config.yaml
mlp_ratio: 2
dropout: 0.05
beta1: 0.9
epochs: 98.7
Rows from block 9 of a small model that predicts nearness at each pixel, named by matrix and row number. Rows with one number within an expert belong to one neuron, the router's apart. Each number is 200 + 20 x the weight over its row's rms, rounded and kept within 0 to 999. All counts start at 0.
Before each expert's rows are labels from the 100 images, of 14848, where the router gives the expert most weight on average: "top examples" is what is common among them. Only what is clearly more common there than usual is listed. The data: rendered solids tumbling over patterned floors.
# router: slot weights (model.blocks.9.mlp.router.weight, 8x192, trained with AdamW), inputs 96-191
# up: expert up (model.blocks.9.mlp.up, 8x192x192), inputs 96-191
# down: expert down (model.blocks.9.mlp.down, 8x192x192, transposed), outputs 96-191

# expert 3
top examples: count: one; light from behind the camera
router.3,189,199,195,170,237,199,231,229,190,188,221,203,166,225,207,206,198,225,212,182,211,197,211,200,224,184,204,234,183,186,204,192,199,169,224,203,250,220,195,197,212,196,236,197,209,216,205,199,195,164,202,198,230,188,212,190,198,210,214,239,191,207,213,202,187,185,261,207,183,200,178,200,220,242,193,203,207,212,188,247,209,212,202,202,212,173,174,195,218,221,198,202,185,194,197,182
up.0,177,212,208,201,183,215,181,191,234,184,213,197,231,182,215,196,162,206,184,204,184,213,217,191,206,210,208,210,202,200,222,209,225,229,210,175,175,159,218,173,200,200,189,198,261,206,196,183,236,213,215,185,213,204,191,202,210,211,209,204,202,230,210,189,217,204,227,207,162,192,186,185,183,174,205,184,196,241,176,226,185,197,194,171,207,183,193,165,220,181,213,162,195,214,173,174
down.0,173,159,179,171,190,186,184,175,199,179,197,226,183,213,172,238,211,202,207,208,199,206,228,173,186,220,190,183,191,218,217,187,193,192,219,216,185,211,210,199,207,188,184,213,171,196,178,168,188,202,228,201,159,194,190,196,184,246,168,205,135,194,222,210,171,198,202,213,174,223,198,209,190,217,199,212,182,185,200,211,195,168,198,190,183,245,218,226,240,212,182,185,204,215,167,180

# expert 2
top examples: count: four
router.2,193,202,214,180,165,208,247,175,185,192,198,229,165,205,208,213,196,218,200,173,214,212,209,230,236,207,218,212,205,178,217,176,199,234,177,202,259,201,211,202,214,217,212,221,207,189,224,201,207,179,209,200,231,198,194,199,195,190,220,185,201,179,214,205,181,186,235,211,197,189,216,182,206,219,212,197,215,207,194,181,263,194,199,203,209,224,149,189,215,246,199,195,195,224,211,175
up.0,205,182,198,213,231,159,216,225,220,219,150,209,199,213,175,196,212,183,205,203,200,199,170,189,216,208,207,150,191,179,158,192,180,179,216,207,194,174,230,225,205,232,185,186,173,149,211,200,212,169,185,193,202,211,196,196,217,161,217,187,196,219,188,203,228,233,198,206,202,201,219,223,217,203,184,253,223,203,187,200,198,211,222,207,205,211,193,197,219,170,187,213,186,197,177,234
down.0,235,197,215,190,199,154,177,208,202,211,246,195,210,204,214,211,191,211,215,158,222,214,179,211,198,189,197,168,216,175,224,191,162,197,199,153,199,208,224,195,239,204,200,212,207,207,190,191,190,220,208,188,219,219,245,214,174,171,203,208,225,231,217,189,181,178,208,182,191,184,183,233,197,217,194,247,213,182,226,222,191,188,212,200,195,229,236,209,237,205,213,180,231,188,176,199

# expert 5
top examples: count: one
router.5,207,197,209,180,161,207,227,178,193,215,198,218,181,190,231,207,196,190,201,176,223,218,198,199,177,214,185,236,206,175,163,169,182,239,201,199,235,218,211,197,195,197,233,230,200,207,230,247,177,179,197,211,231,192,206,208,180,197,206,221,196,169,200,206,198,204,257,212,213,230,210,172,212,236,208,194,201,216,193,220,179,235,210,204,204,157,181,192,194,219,195,188,192,195,212,169
up.0,206,207,213,199,182,207,189,198,188,187,183,186,206,200,184,213,205,169,199,191,147,192,172,194,196,183,212,217,207,216,206,206,193,182,189,194,188,231,174,200,177,195,171,210,180,197,171,199,178,208,197,197,198,175,215,168,228,201,176,181,194,207,188,223,210,199,189,201,240,186,179,187,175,192,210,214,185,208,208,193,201,219,183,196,205,221,202,216,260,211,167,209,202,187,195,212
down.0,216,194,169,176,194,191,180,220,174,177,233,202,172,199,216,194,201,234,192,148,220,183,205,221,200,183,199,214,244,195,189,192,214,183,221,169,191,196,207,174,201,176,190,206,197,231,161,186,228,201,210,213,167,223,182,180,215,209,195,195,188,197,207,197,198,218,214,212,150,177,187,187,192,214,203,222,235,184,247,211,189,231,230,177,172,208,201,211,220,201,208,180,228,190,197,189

# expert 1
top examples: count: four; black object
router.1,211,218,213,171,197,187,204,215,174,188,200,190,237,181,158,198,202,213,183,222,194,216,197,217,194,203,220,252,197,167,204,204,185,192,192,198,220,221,205,214,164,196,235,207,190,226,215,187,198,206,200,215,231,226,191,218,209,186,203,196,206,204,200,213,200,191,222,179,174,152,198,221,197,214,222,226,223,184,226,223,214,208,184,174,180,213,202,197,204,207,198,199,194,195,155,210
up.0,203,180,191,242,207,169,206,205,193,188,175,220,177,194,227,188,188,191,183,189,229,201,199,215,185,200,203,228,214,177,199,168,184,180,197,179,237,198,220,213,218,161,204,206,212,211,170,235,188,225,202,236,247,204,245,191,196,167,200,222,199,187,198,234,189,190,177,212,213,204,175,195,207,202,202,209,204,202,198,194,170,190,156,191,197,219,201,235,184,214,183,212,233,183,182,220
down.0,228,198,202,213,220,216,221,189,204,202,219,220,257,224,207,208,190,158,203,195,193,211,221,187,172,215,215,192,187,195,172,184,188,208,157,206,190,178,222,200,205,192,211,211,211,197,178,194,207,176,210,191,237,193,196,206,190,195,176,180,216,195,168,203,192,193,211,207,204,181,247,215,217,190,184,187,190,200,202,194,176,186,218,258,208,242,208,195,201,236,221,208,179,183,206,174